From a checkpoint of a small multi-label image tagger: arch swin, 72500 training examples.
Rows from block 8 of a small multi-label image tagger, named by matrix and row number. Rows with one number belong to one neuron. Each number is 128 + 24 x the weight over its row's rms, rounded and kept within 0 to 255. All counts start at 0. Numbers have three digits each. After the name is the row's rms in percent of the matrix's.
Before each neuron's rows are labels from the 100 images, of 14976, where the neuron reaches its highest value: "strongest on" is what is common among them. Only what is clearly more common there than usual is listed. The data: rendered rooms with furniture. In brackets: how many of the 100, against the usual share in percent.
# fc1: MLP up (model.blocks.8.mlp.fc1.weight, 2304x384), inputs 256-383
# fc2: MLP down (model.blocks.8.mlp.fc2.weight, 384x2304, transposed), outputs 256-383

strongest on: barrel (100 vs 15.2); largest object: barrel (86 vs 9.6)
fc1.158 099:086122098133151172121159118178133152137106095131135090160107149145105109125074083119143123108148115168115112116148146099156074153128147122095141137151128092105124115102117132167168205093099106153140110097061136137110160159119114122126145113130122147141157130174148116136100123136108151109107146170157147136129108075136112158072142162130132105142156127139155173133132133156111159127108
fc2.158 096:130152140084117105115149177113133144144127154102127141119131130158128168118083116122118102157114095179115130102106104129101091135163181090138138146108104137143100115148102149176133129118130168121122159098097117104136157107113120124150126134128129136133136177166092157099134117156135151139101124133139116149099099150101117153148093105163103156123144108091115129162112123118129087121119

strongest on: table (89 vs 15.5); largest object: table (61 vs 5.7); count: four (38 vs 18.4)
fc1.339 101:158112109162096102191176119138117138120115143155074122141096114142160138121152172128120111110132115105090119122141111079112141130132120094112123166130134145130121158094114114177130140085117150102095114136134113140099124130139093137115103136106137148118112137131132139158164120145110158118158121154100077090157122138085133125151111126086100141060104099104103155138095148145114118126148
fc2.339 108:145117161155128117134144148130111136138097078085088151112129121097087161185087136158098130112121140101107118116125110132148129148103182120133126154086089179114131145158116161116096125099124144155076141106149151117095153117129084105122180121135130148105113131141162156100148151116146145088121138116116135148125134168135159132157147119101144085127152127129152153122107118136150166106136

strongest on: arch (56 vs 15); trophy (38 vs 15.2); largest object: arch (38 vs 8.6)
fc1.352 103:145133128162105158128164129145148115159176156108102117146146098112139123111137148106135181129119151123141140177133118142085166118157086113134139114127094156115208140133123133108148062116105134151079124101150089120078142136157119146196120137118143088144117086148146098139150103138145144103115138142164137080108090148132122128156109136128128139165128103135112124142176097111095134124156
fc2.352 103:122086143150048189148094111141139139151161141160121123136106153135133108128137098113143155131084164140143119111087103129103115170104159110157157137091175115083110121143117110157095136117136186140106109108143174102134152142119152125133095129136076131107124120145130121106144122126145155116114119175144111106149112125144175165129116122110139115130075139108144136165128127085140095094113

strongest on: flower (100 vs 15.4); largest object: flower (57 vs 4.8); count: four (38 vs 18.4)
fc1.196 106:080112118158129155116113130155115106153117122138196135095084153116137086138102097093107115112155141145123104140106086126151144121118126116149102103148131111123107137114171178130140079107136126128084127177154131145117155128166098144137114155114140134117133154152133109113142096101131154136112120120113124138109149135150141132122145124134130070141136092139125126095127101146119118094140
fc2.196 106:102102090116080129079100142087122117128121141169106131120092195144141165119138110108104148141110127154115094110159153174136118142170136162121133105071091134142119163135103179107098092133141133115144129137130116132179158159185095159126142128099090138142111157115124117116124140123077100078157159090146108142121101119114104135124130083102103168134103131122160116123134128137118151145068

strongest on: flower (100 vs 15.4); largest object: flower (52 vs 4.8)
fc1.497 102:139128104116106146123129080109165149098111120172176144154183150151112108144127126145083144137132122115130123165101076130126099109143103157132133141109106151146137148130133151123159126151128153104094152120106141173088142126162139143115126140144100104093150158146142102148140145138119142152129121079136118160091095127078147109099117167116141109124137137127108115103063153085151091094165
fc2.497 096:075167162143072140127130148107147124070096131115114170106134139058121159100082141179118098117112110136054141118165101159103137141144098142133118132132115099115130135148108134085132139104104088130116121148132129153117154126139127151147179150130131155158090153111090141095101144167073104134143127126162108087069122118163140128116100116114127101137106110137128110137111108123120126118131

strongest on: arch (98 vs 15); largest object: arch (91 vs 8.6)
fc1.424 092:162120145155128134191089139044187164142108158151108081116150110131089133129147161135109161149143165130117121117111129089125173113091150121132161101179073097146180093113147149111124180105168131143137072169118093128142126138106140129117097143156133137157159128160121143127175126090088120112135156114098097112122177142106128114157151124115129094120177155123120122141144132138116106158116
fc2.424 093:113103149118165132141157118148129070157167113147098143124108129121139160164147121120131124108137098131131126142080123146164142154121160147147076096091153149154123139098146119134114187101131127105100151153120100126082103126123143114102105123125174119145095101097140176135139164119128079141146168158163053111145098126081123154133126146174171130104098120124151104105123125154149125164139

strongest on: arch (64 vs 15); largest object: arch (44 vs 8.6); barrel (43 vs 15.2); count: four (41 vs 18.4)
fc1.554 101:131122112105141130143144139168111159133146114127110149142132140095187140167084137125170129079111087092114151102116100133128135132170118100114153142156134192093113130140117132160147116135110131105094089113119123089120142146114107166118095135132155127160147145124112122111161169087128122106117092144084116133113105154149136150176142115178117127115137116099096075095143128109151148093181
fc2.554 100:125085162085146182118153131142133116142121129145109030162150113147158123193119181146132154124146141135127133099142133097146132134146135126127109131129144135120124143137116135122081125116123157100111118161117129063125153151185138124123131150112127139112158134162142115103111106130147117144155105108089152143143125118106113138159114083098121105126108145183112108123144159124118112132150

strongest on: table (39 vs 15.5); arch (35 vs 15)
fc1.383 103:112121140116112129101093087111175147124131148138133133168102149087147098130137110103117128169114106114108126170156127117123125157092128137123117103129138082121183137106114157102144144155144142121133183111116128136124136129135102100109146110082137125202149152081132112071099099093126193125125148111151129123156159076119141142126103147128126103152085140136073101128117163128104098140124
fc2.383 097:130151133112154144122122105116129118109099135133125147130141169112115098111095093115131111115159098137106128122141162103140081175131140149113141133112123131111097101118121186127129141145106137126138153159174148115161138138077124117158112144128122109116133117155147093125140146147138115100121132095146152090086157131132100153137155116115148146128123115080129118121128101088156102158158

strongest on: arch (94 vs 15); largest object: arch (81 vs 8.6)
fc1.103 105:107088079128118071158107134123101151136128131144116148135075139136167127130133143116058148172141140110095134109125136137128123095116117105119093130136079143108155142173124120124160113132141119130109082117109143133173108094110153140149147122106142143122129113119130143124142150152127152128140106141122044102158152159138137145134101113117158138101108138110119124131174137155115141129090
fc2.103 102:150171126090142174103114098154079175157122105124143128132134104137097141147148107114109085128109140126125139096164118088146137196108143126135101115094130138117121127163134129106101124138133124116108116130175177137150127129148148146103124103128088171160076139083129166163100132159083128093125125136154167123175124123147108132103140110101102138109125118115168147083127188143129133124126

strongest on: table (84 vs 15.5); largest object: table (41 vs 5.7)
fc1.280 093:148146142137125151145137127095123128132115126141098126089144095130125095129117147100142122099082096226161160148134147133133104128129128146098136144147162178125116098126103174105154111172142118146145120131140115168149113162116107109096126180129164086137118180122152126121136107126107142143111146101101091106141158090133104178133120145112101128090133077087091145130133043113107132158129
fc2.280 096:124088138136176188159116100164112146104133133125148152148157131129121146135075162110138116169136131136167148131130129110110141139113186146127149111138148162120127127121187138085102117112121135144067135143156154103163138126141118136142116117127080166124138084116155084069117112137143085097121165168187108149133141176135122130141167147119161143142146160133119136125104155120114120130171

strongest on: white walls (47 vs 7.7)
fc1.101 104:129156142144155144126097144123167136111123091110129115082117170161163096128138076144142105183109112063055144146117120137101122161088147161109130141124155130127095129122165134100192155132165139127124168116129115121129150135097149106115130170104167123101100134123137120118148128150128117093081138147151130132134178142140125121127114149099097155104095160137110104113150101152191105153093
fc2.101 105:133143113132117098089112152158163181098105128146093113103111095076157144097121126118156127135142123150088122156119131196159116122131155132135119106114165096144098115176100120091120181142112094115163095110172132121120103165103158133121117147104144131133097116159093096085152126122103136104116155153112140095131159094156115154120118124154172133128139164112142127105119116135168121102123

strongest on: flower (71 vs 15.4); ladder (35 vs 15.3)
fc1.343 092:168112140147111141138126137112107117140123134166066103129142119123119080146120111167124158088152110143123115138145167133138100165179099134084116115133070142151126091094111127135133113168123149167095103149119147173132128151148131109126130133086144134133149095095109116153116138117113142176153143104107162157124138156112131135106134145121122167126107116157150125130133127098191183132120
fc2.343 093:106152152145095160156140118130105084098147148180120124135110094146122155117102131104150154129128144124137165087080130110112181128145126120159110092162173133077126105150154108123072060104149143110135137128103147128105165111162094175133091155123108096107119121122113139129101135124147154164120143122106145144133137144159135130075149115124107102128087124082172149127135132135154125090167

strongest on: arch (66 vs 15); lamp (51 vs 15.1); largest object: arch (35 vs 8.6); largest object: lamp (31 vs 6.1)
fc1.181 104:177107153110113181095076098107118161092123119127124143122127072138139153134127136172121126126117149155149107143143092145154123126074151106129143113108147090125161132141106121118161165139140181136136177111161124171108069123142127144154148104148110111177167121141115118107093127143094122124124140131123179149127101101132127140102123141090135088150164153139125127117107127163099085113129
fc2.181 106:139132112119138126116150114116138116130156089097140126088181105132098126119159132114103100158124143120156116128128118121157081108145098124119163101128147105134089128189079141103110095119130128100116132121149140106134091132155106093165087072152113120092127114166170177091129181143112156074090110182132133167150175142133110111119130115094108173141129139102155111133161160138109132131093

strongest on: arch (98 vs 15); largest object: arch (83 vs 8.6)
fc1.513 109:088114107113143117115138129129089115152148123125121153104110129153163145132135119110053142135144125100098140182130150137165112117151146132160096143116139167113140165169109079140172100146112109133112113128121171131172090112113132122117163072116118118095150126102137151160125180127110169119176149119135081105142139146109107118124107141141178132130081163125131139125163139129118149053097
fc2.513 115:175098175141152119102142129151083143140131173139111158116112093125152129139105106131154070097077148131159114120168095129155145146126140086119080086108117144123108121138144124131137119115126116053116151125120160137135129164125153118112156127130103117119060160132134131159117114146133083145134205089159120097136111102104145163112147121098115084144144161103126119102141137107133147130105

strongest on: table (86 vs 15.5); largest object: table (40 vs 5.7)
fc1.392 102:150164157084144120122131141122149154120106115185154196135117134090106140126110126118117120137103112138110143127136092117167131140113140110102155127098145128131095175117174127156141146140123156163123119165132129107111111093125146101109130169136144115152111116086114196147146100122162121078115144142141087151118118128153142127119104103125119147100125149164119143137136107141124112115137
fc2.392 104:145154117178122176123165118157137099168151140094141136161124124140129133132122107182137131119117161109098127111128106124133114121114140131138132151113111162147140137092118115129111145122118160166074133090151151203134161139125114149144141140105153163123174135137135156113150165145123100123123129118139113086156123120096121128121141114125194109144134114109146148194153119101111180133085

strongest on: flower (39 vs 15.4)
fc1.320 099:146189103097122156114091127151126131110086120128153137142082130141133096137187148121062167102142091162105131179146134132143137121170117149105136109134146129094148114123132120164100120133097168169117126104160188122071164128094155117149121128167131105089135124124120160162137104094138106120103149095103127108118177127150122143149122130101144188159121096132129072162141112111090137144104
fc2.320 095:134148122138147158161129110160148140127080063132115080151139132135124139116082157114153129117086124124133126141111129111142123083159138104146124144150095107157137094174136167155133081111171109063130150143111096068142099126108136130104139134152152132143147183142135132161120146146155138108123155144155108160179135105140100093125135169155126131123083113132158160158138098127119058178091

strongest on: arch (89 vs 15); largest object: arch (74 vs 8.6)
fc1.64 098:117129149118153101140150117151133134129093130134107121116151123159149114128115160074125134123147115082128175159142106098116168108131094112090148078087158120169133111136132136145130080129137101149160135145130149106154118074107121135133104128158170163113092194102150137147177142127133124143143072148133096135117106087121142138091080114147114141143142179127151142199126155118127112113128
fc2.64 102:092109118146160096133143122106077096163180134137152120156101107160145064176143122175095139114144142084135171118089123084160127130124109108091134148065135133107134113147129121150116075168124157108122090128115138135117147132117138129115116170088113106095159097120121168163114124138153133071107167124114151117163149156152132173120137105076136148102113147110146145092150090151157097118087

strongest on: table (44 vs 15.5); count: four (43 vs 18.4); arch (36 vs 15); largest object: arch (27 vs 8.6)
fc1.393 094:094080132136126178098127134121129184111147095115113114130103101115137129128139125149110102140088134141126133087099183144117091153097180143160089105190145136160114080123131138148128104131110134137126138133120114110119124135096140129082105125145132125100129149109102164140135154144100099104100135101079096139114106108122156134149122095083141110144164108137112125133163135128085147141129
fc2.393 081:100079150134120143107099139131104112141097103171120103112145146132105115177108124127118135087119105097099118113112121129135145167134120170098156103135089179093099127139137082151070106122155116151078072086143151129110124112129101147116113151085138137111141111144133137109143123105116158115128109113138146095130103147119142133126151109091135082140104137156119093140128148141133133079130

strongest on: flower (66 vs 15.4); count: four (44 vs 18.4); ladder (42 vs 15.3)
fc1.323 106:107126092150121126126091138092152151059118128071087113143185084094118118140140140151157152134148120150126123090154154181105111124110127144136117105117149118154135078111099133119167140133129143088160136135105126139121148089128166138149116137104119145110121088090145148135108136126113162149145103130107154119134093143109110122111151111138128143155154087128110108162124153153112146174133
fc2.323 110:131137160116117123161132133094156123118149149104122107141135122154134102134159121145154131113094148120105127113102112108101108131123103107101127133141129144072148135150143114148141120084113119065099137136146131144133148094112136119172121137163089096127140117126177096123128118112161161168197164133132178165110133139169147130118161120124127095150126104181143117074085145137134123164134

strongest on: table (50 vs 15.5)
fc1.27 094:119148171151076111084126109131086119116130131107122120068107149135147112096116146114119110095103127181170160111159119165121087135114158119129133106176153167149173134147106144128101103131100134130145140110119113132150125137160104079113144145160135147112129136145158136091150095127124151144165137114141123127113135089099115135101079130133151167136134104167091140142150099134135111129088
fc2.27 096:106092136106127185141107085130130151125143136135132140144119130140153128161135150118145080087125123108173123112151160155156136117133132088127139083147139137140108148125137167092088161124150124111072162113109113146139176155167133076124121157079132130137132064142138105071115120142114131103137193140162067108172086143107135130144130156116140124121138094125092120119138130116137101163117

strongest on: flower (54 vs 15.4); count: three (42 vs 20.9)
fc1.335 101:113134127108157133086138135125136167135119129087165147144143118123091159150147153143103108127168126106170123130142104115066111139173112107149157125090082136125121150153124114135105150100141129088104127105128151097117116188126114138168153135133145113131130151124112115184114132156112142106164158136131117082157135115124147151142109109152115145106104127108161126088123125173129116118135
fc2.335 103:100094140121126138095138114129118120116159142103145083166082116092151084135142142089156156128093101149131105173125133127151128111122115120145152109144152088078149140131152112132048124131112178121139130135121108144102192108143149107126121161155137099094160111124117135122074115130156136122150149124149179147095138107144117114102118121113132094139136152135111147132137148151137128131133

strongest on: white walls (99 vs 7.7)
fc1.703 094:141129117145134160154145120181124089168171104106097075121142135123105124136140177129134135137109146127144106123152151132145130123143120128101114121163126136127171125119110142098151074118147138109157127133108115092146144119096138164082122133150113090176127071115128137133075161094135113122121131098171093134115098110161144127112083136088147129169149080125112133109112134143127128089148
fc2.703 098:135173150112126123098123183121163128108118109103109131131152141121155143152122192113144130107137120148157102119131138152152105141189082127100120122104097162081110132140127124169107107143126126132138145090117150142117166127138130124137155121137159152109129096109124114130144098150124111127148147118140137146132117133118111129133170102151151160114137113149126138146116159102068143132116